config = dict(
    model='masked spectrogram model',
    input='log_mel',
    win_length=512,
    encoder_norm='rmsnorm',
    encoder_width=320,
    optimizer='adamw',
)
Rows from block 6 of the encoder of a small masked spectrogram model, named by matrix and row number. Rows with one number belong to one neuron. Each number is 128 + 24 x the weight over its row's rms, rounded and kept within 0 to 255. All counts start at 0.
Before each neuron's rows are labels from the 100 clips, of 14848, where the neuron reaches its largest size: "top examples" is what is common among them. Only what is clearly more common there than usual is listed. The data: short pieces for a synthesised band: melody, chords, bass and drums.
# gate: MLP gate (encoder.blocks.6.mlp.gate.weight, 848x320), inputs 80-159
# fc1: MLP up (encoder.blocks.6.mlp.fc1.weight, 848x320), inputs 80-159
# fc2: MLP down (encoder.blocks.6.mlp.fc2.weight, 320x848, transposed), outputs 80-159

top examples: clarinet-like; marimba-like
gate.227 [148 103 161 172  87 106  97 152 156 168 123  90 122 166 112 133 121 127 142 168 139 128 132 130  60 110 141 143 115 144 142 130 132 123 132 128 155 133 150 128 142 128 118 137 104 119  98 159 156 145 124 111 135 127 105 116 131 136 144 163 126 146  97 148 165 139 117 156 117 146 118 135 118 118  93 143  94 129 136 135]
fc1.227 [135 157 165 137 166 113 125 140 154 131 136 121 117  98 143 130  92 132 174  97 159 163 114  92 119 150  92 148 117 159 135  92 118 151 162 112 134 128 148 152  77 145  92 133 116 154  88 116 133 127 119 136 132 141  92 118 117 124 114 117 137 149 145 100  67 151 151 114  80 120 135 170 139 133 113 143 128 139 127 154]
fc2.227 [122 144 134 155 133 111 119 146 131 174 201 108 152  94 111 107 168 115 131 116 142 130 130 101 118 143 174 123 112 112 156 124 132 165 135 145 132 143 126 123 150 110 168 158 139 180  85 115 139 144 163 135 132 153  98 161 136 131 108 147 148 151 132 104 110 127 146 177 131 145 135 174 167  99 129 133 148 159 133 131]

top examples: clarinet-like
gate.519 [144 118 111 128 126 125 144 103 119 153 142 110  96 109 117 162 125 139  75 140 129 130 142 152 115 133 100 109 109 108 105 138 151 146 141 164 179 126 153 163 167  91 108 131 148 109 154 122 134 116 133 100 107 119  82 127 125 142 101 156 169 118 101 171 105 124 132 166 135  94  93  87  72 119 107 136  85 179 138  83]
fc1.519 [128  98 104 102 138 142 115 124 124 160 149 157 103 138 136 144 122 172 174 131 172 157 157 134 158 100 125 155 150 118 134 146  74 123 168 107 149  69 114  84 112 129  68 152 129 122 136 125 138 166 146  95 170 170 119 115 161 147 135 128 139 122 170 130  96 160 115  97 149 135 117 110 194  83  78 119 143 110 143 150]
fc2.519 [137 122 146 107 115 141 119 111 139 139  97 108 119 141 149  94 150  99 114 115 127 134 119  81 123 158 133 114 126 123 131 178 138 160 115 118 115 122 148 116 159 108 100 103 148 123  90 142 143 152 162 148 144 128 113 161 125 140 138 109 151 114 128 124 135 149 140 179  96 101 125 120 109  97 149 106 146 101 125 162]

top examples: tempo: 160 to 170 bpm
gate.574 [131 138 126 136 105 104 159 134 116 109 140 119 147 105 138 156 109 133 112 169 108 118 124 115 167 143  93 109 151 153 133  96  89 155 125  94 132 126 120 137  91 137 169  97 167 118 106 134 135 103 142 110 120 145 128 118 142 156 158  85 144 113 134 153  78 114 153 134 105 151 158 147 143 104 145 117 132 124 174 112]
fc1.574 [104 145 139 150 113 122 120 117 109 103 127 116 108 135 101 136 123 116 153 101 125 109 129  83 129 131 137 129 184  98 118 137 106 135 140 115 138 133 131 148 140 114 138 117 111 102  80 160 131 139 151 117 139 155 100 148 144 119 110 117 131 134 109 195 106 110 138 124  76 132 124 117 125 122 118  89 133 117 108 144]
fc2.574 [107 143 130 113 129 128 111 137 182 136 100 154 187 146 127 118 139  72  75  92 147 115 141 117 134 113 138 159 136 125 147 138 115 147 127 131 118 151  87 122 132 132 141 133 130 103 151 111 112  92 157 107 108 105 155 114 191  79 134 138 132 132 141 155 113  95 164 142  82 128 105 155 158  87  98 149 117 134 121 138]

top examples: text has "four"
gate.609 [136 115 160 156  77 125 112 105 132 103  95 111 159  97 183 106 150 139  98 147 101  94  93  96 140 137  93 131 121 128 144 138 161 119 112 192 166 117 136 105 130 147 132 158  93 120 119 137 145 100 126  94  92  92  79 180  88 102 132 143 161 119 121 153 132 146 138 165 102 116 137 109 120 128 111 145 125 116 127 148]
fc1.609 [136 126 130 127 117 119 181 127 134 141 123 140 143 109 180 143 133 116 130 115 149 146 121 128  71 182 142 131 149 144 112  92 107 118 101 119 103 130 105 129 120 123 101 144 129 140 103 128 128 111 127 100 131 182 116 183 147  88 158 119 143 169 131 122 182 114 113 135 123 133 101 118 135 151 109 111 111 109 146 130]
fc2.609 [ 96 136  91 160 142 110 148 101  77 118 136 125 122 127  83  90 136 161 122 102 128 135 167 129 129  90 139 142  77 150  90 102 125 135 137 115  71 141 125 116 172 110  83 149 159 103 178 127 108 171 118 117 110 128 116 103 118 123 118 112 126 133  89 149 149 135 114  56 117 154 149  97  94  83 162 102 141 103 126 111]

top examples: clarinet-like
gate.350 [ 87 134 168 123 113 189 123  79 109 120  78 155  97 121 173 169 155 122 146 112 147 127 131  95 127 143 132 175 121 101 144 106 138 152 145 159 128  57 156 133 146 140 129  96 115 162 138 135 144 127 147 103 108 152  88 158 115 114 153 130 110 125 122 114 103 119 166  84 127 123 131 149 157 131 148 139  85 107 125 124]
fc1.350 [126 164 116 135 112 140 143 107  99 120 153 129 155 119  97 119  86  99 128 117 163 101 114 152 144  85 138 137 121 139 178 102 104 126 111  95 100 117 133 120 147 104 144 108 140 138 146 137 108 161 125 150 135 127 188 130  99 106 131  84 134  91 124 125 144 118 154 145  82 138 107 132  90 111 131 133 133  97 168 118]
fc2.350 [ 67 156 122  92 183 167 110 185 131 125 128  94 148 119 141 137 147 105 109 100 134 118  87  98 146 141 120 133 148 141 145  64  87 152 148  90 153 124 107 107 111  81 121 111  93 134 107 177 117 120 123 170 142 114 106  86 164 113  81  99 135 133 165 139 158 119 123 128  82 134 148 141  96 122 124 140 105 116 113 128]

top examples: ride cymbal; vibraphone-like
gate.157 [ 76 110 110 156 126  91 139 112 134 132 174  95 138 115 113 113  67 137 103 131 164 120 121 135 137 116 122 116 120 168 138 157 149 121 147  94 129 112 135 121 155 149 153 130 121 149 121 145 111 150 149 112 111 157 106  75 142  88 148 116 144 115  93 104 138 137 124 198 141 157 166 136 154 139 103 156 136 119 150 138]
fc1.157 [150  89  71  99 154 123 155 145 156 131 129 157 166 111 110 108 114 104 114 168 113 166 137 109 123  88 144 142 129 145 131 117 108  70 116 108 123 124 143 162 173 117  96 157 100 108  97 113 140 180 136 135 176 170 150 110 103 140 116 195  84 149 116 158 115 168 135 119 154 105 105 163  74 121 142 102 145  96 124 126]
fc2.157 [120  89 145 146 138  82 113 112 132 111 135 120  99 141 149 135 102 147 120 118 152  76 112 171 158 148 133 113 102 173 112 129 107  83 138 141 104  85 132 113  96 121 121 143  93  93 172 153 151 120  84 103 110 137 183 118 109 196 144 151 145 123 146 128 158 152 142  83 138 104  94 162 176 143 101 156  94 119  96 145]

top examples: clarinet-like
gate.228 [ 98 137 146 142  80 130 103 119 140 120 115 128 128 112 124 142 163 158 120 171  89  94 118 129 155 148 121 122 127  85  90 129 163 140 107 137 155  78 107 142 168 130 152 130 112 137 151 148 170 149 101 117  95 124 115 112 131 128 114 139 137 143 143 115 107 123 156 117 127 108 141 124 115 119 109 137  96 121 127 167]
fc1.228 [151 113 153 100 101 132 140 135 136 181 137 127 139 147 170 179  98 127 122 158 128 159 125 120 101 169 175 124 114 171 106  95 119 129  80 161 138 180 110 123 150  99 109 136  92 148 137  96 155 113 134 122  91 163 155 147 124 146 130 115 154 149 144 144 129 135 135 126 140 129 133 144 149 135 124  75 103 112 112 134]
fc2.228 [151 101  68 131 163 141 102 113 128 124 106 125 124 177 102  75 141 106  80 130 174 115 129 131 151 138 123 131 103 112 132 186 115 127  93 167 137 155 144 122 137 103 115 129 177 119 143 120 119 128  82 114 133  99 106 140  96 140 142 160 117 118 132 120 106 156 122 147 114 135 114 117 165  73 140 159 123 168 116 109]

top examples: ride cymbal
gate.700 [111 133 113 142 135 101 120 112  93 147 109 145 147 114 131  82  95 114  76 149 134 115 114 129 143 111 119 153 106 146 132 162 107 103 111 174  83 110  93 106 148 140 137 118 132 140 141  91  82 101 119 139 158 122 102 149 164 154 114 127 170 115 124 157 140 139 159 178 140 141 154 115 120 122 117  96 106 110  74 141]
fc1.700 [144 139 120 126 103 107 194  74 130 119 136  87 103  90 148 127 123  94 136 146  92 174 133 150  95 154 156 114 104 188 170 150 133 152 131 126 170 115 152 111 124 124 163 108 120 169 155 148 141 130  93 135 131 150 118 126 115 135 155 133 112 117 107 102 121 139 103 140 117 154 103 108 120  75 126 162 142 101 114 131]
fc2.700 [141 173 108 132 142 121 126 106 107 149 145 154 151 109 100 147  78 150 119 144 120 135 148  94 176  78 163 141 177 159 119 135 127 156 132 126 109 176 165 154 119 107 157 101 151  97 103  92 139 119 176 129 125 121 121 125 116 128  91 124 113 128 105 144 141 142 118 122 155 139  98 117 110 136 149 160 148 134 139 136]

top examples: clarinet-like; square lead
gate.376 [100 104 164 159 130 110 126 138 144 168 104 146 154 132 130  81 153 175 112 101 108 134 151 139 158 125 103 122 149 109 104 158 146  84 156 124 123  89 100  99 100 145 149 113 122 118 125 139 142 137 117 163 178 113 126 168 148  87  90 131 108 104 109 102 110 117 133 171 206 138 153 144 147 133 146 114 142  94 138 135]
fc1.376 [118 110 141 127 115 125 155  69 139 170 163 136 131 140 100 119 133 136 122 100 100 109 130 163 117 184 131 114 165 127 139 107 111 108 144 111  90 162 117 137 116 103 116 144 156 112 154 147 132 139 116 161  95 127 118 152  83 106 101 154  82 150 130 124 135  87 141 167 144 162 119  78 131  99 101 150 102 157 117  90]
fc2.376 [128 134 142 188 121 127 121  63 104 116 120 109 133 144 125  66 119 112 144 121  87 111 128 128 129  81  90 165 135 139  97 133 108 107 134 152 136 142 131 156 139 129 134 107 158 138 134 143  94 131  87 103 138 128 126  57  91 126 112 114 114 149 131 130 147 139 141 129 166  95  97 138 115 160 112 139 145  64 118 131]

top examples: text has "four"
gate.531 [123 146 128 136 139 123 156  86 125 121 146 111 182 140 147 144 144 141 127 134 108 145 144 111  89 185 109  67 151 121  88  74 109 171 158 152 173 107 115 146 140 118 138  81 152  84 130 109 148 123 139 131  83  95 175 172 148 101 109 129 131 145 119 152 124 103 149 115  79 131 170 150 167 127 123 118  93 123 100 115]
fc1.531 [140 147  93  89 134 124 121 123 121 123  78  98 122 144 138 131 120  99  80 123 142 156 132 151 126 133 107 155  87 123 120 130 107 108 185 117 149 133 152 109 110 125 151 127 136 157 119 114 106 138 134 137 155 113  54 165 143 125 110  97 143 134 162 101 161 143 128 132 111  80  97 118 123 146 135 134 111 190 138  91]
fc2.531 [127 151 129 132  93 124 134  83 125 141 120 143 147  93 150 130 113 103 143 116 160 137 124  87 101 135  98 126 156 180 148 132 192  92  86  90 158 126 175 102 123  96 144 137  92 127 147 121 150 113 133 142 138 140 151 148 151 146 102 122 122 154 115 175 146 100 117 128 110 126  93 115 123 118 122 117 129 137  60 102]

top examples: ride cymbal
gate.144 [ 97 152 130 169 117 135 101 146 113 115 115 124 100 132 110 107 109 142  75 113 162 145 110  98 156 114  96 142 126 144 153 124 150 105 129 117 140 162 120  87 135 162 167 101 146 149 130 136 160 132 150 141 166 107 103 122 149  95  93 132 134 132  85 142 174 148 149 135 126 136 193 137 123 123 136 113 119 109 133 136]
fc1.144 [184 180 133 147 151 183 127 146 127 142 144 145 169 157 156 199  94 103 126 125 152 120 123  83 102 125 127 158 102 133 116 114  88 157 159 161 134 150 105 166 122 144 161  95 127 139 133 109 118 162  98 145 163 131 112 127 116 123 150 158 123 147 113 137 150 127 149 133 121 126 155 142 115 132 150 143 121  95 188 157]
fc2.144 [103 125 167 115  78 128 113 124 131 144 134 139 159 137 132  69 121 135 150 139 132 116 128 112 127 132 130 125 100 135 156 128 148  88 140 136 144 106 171 106  94 111 134 161 119 119 122 127 144 109 120 187 102 100 145 174 138 148 137 164 126 119 135 139 119  91 129 120 124  88  99 156 126 137 110 127 119 147 129 117]

top examples: tempo: 160 to 170 bpm
gate.93 [ 75 145 146  91 104 128 122 140 108 134 104  86 122 131 144 128 155 161 128 115 116  94  82 134 145 133 148 149 140 122 107 170 104 140  95 156  86 124 100  89 121 174 101 160 148 158 138 142 162 115 131 122 148 141 108 104 113 124  98 167 132  86 110 152 115  68 105 107 107 134 137  87  91 108 143 143 163 134 162 138]
fc1.93 [135 105 140 110 136 122 110  85 148 128 141 173 144 161 108 121 107 147 129 136 103 144 140 107 157  99  99 122 136 143 144 108  96 125 117 134 120 117 133 169 121  79 142 151 158  90 155 165 112 139 109 143 130 153 112 163 145 134 138 125 142 131 169 130 115 126 131 105 123 165 112 128 154 125 177 181 153 120 133  97]
fc2.93 [119 131 131 128 100 152 118 168 124 135 165 155 150 132 104 139 114  82 140 124 115 176 117 129 141 121 136 138 110 142  94 100 114 125 101  99 109 135 154 126 135 118 134 143 123  90 114 149  98 102 165 122 131  46 108  86 136 125 142 108 122 121 131 153 105 125 130 149 138 165 152 150 123 117 100 153 142 171 136 134]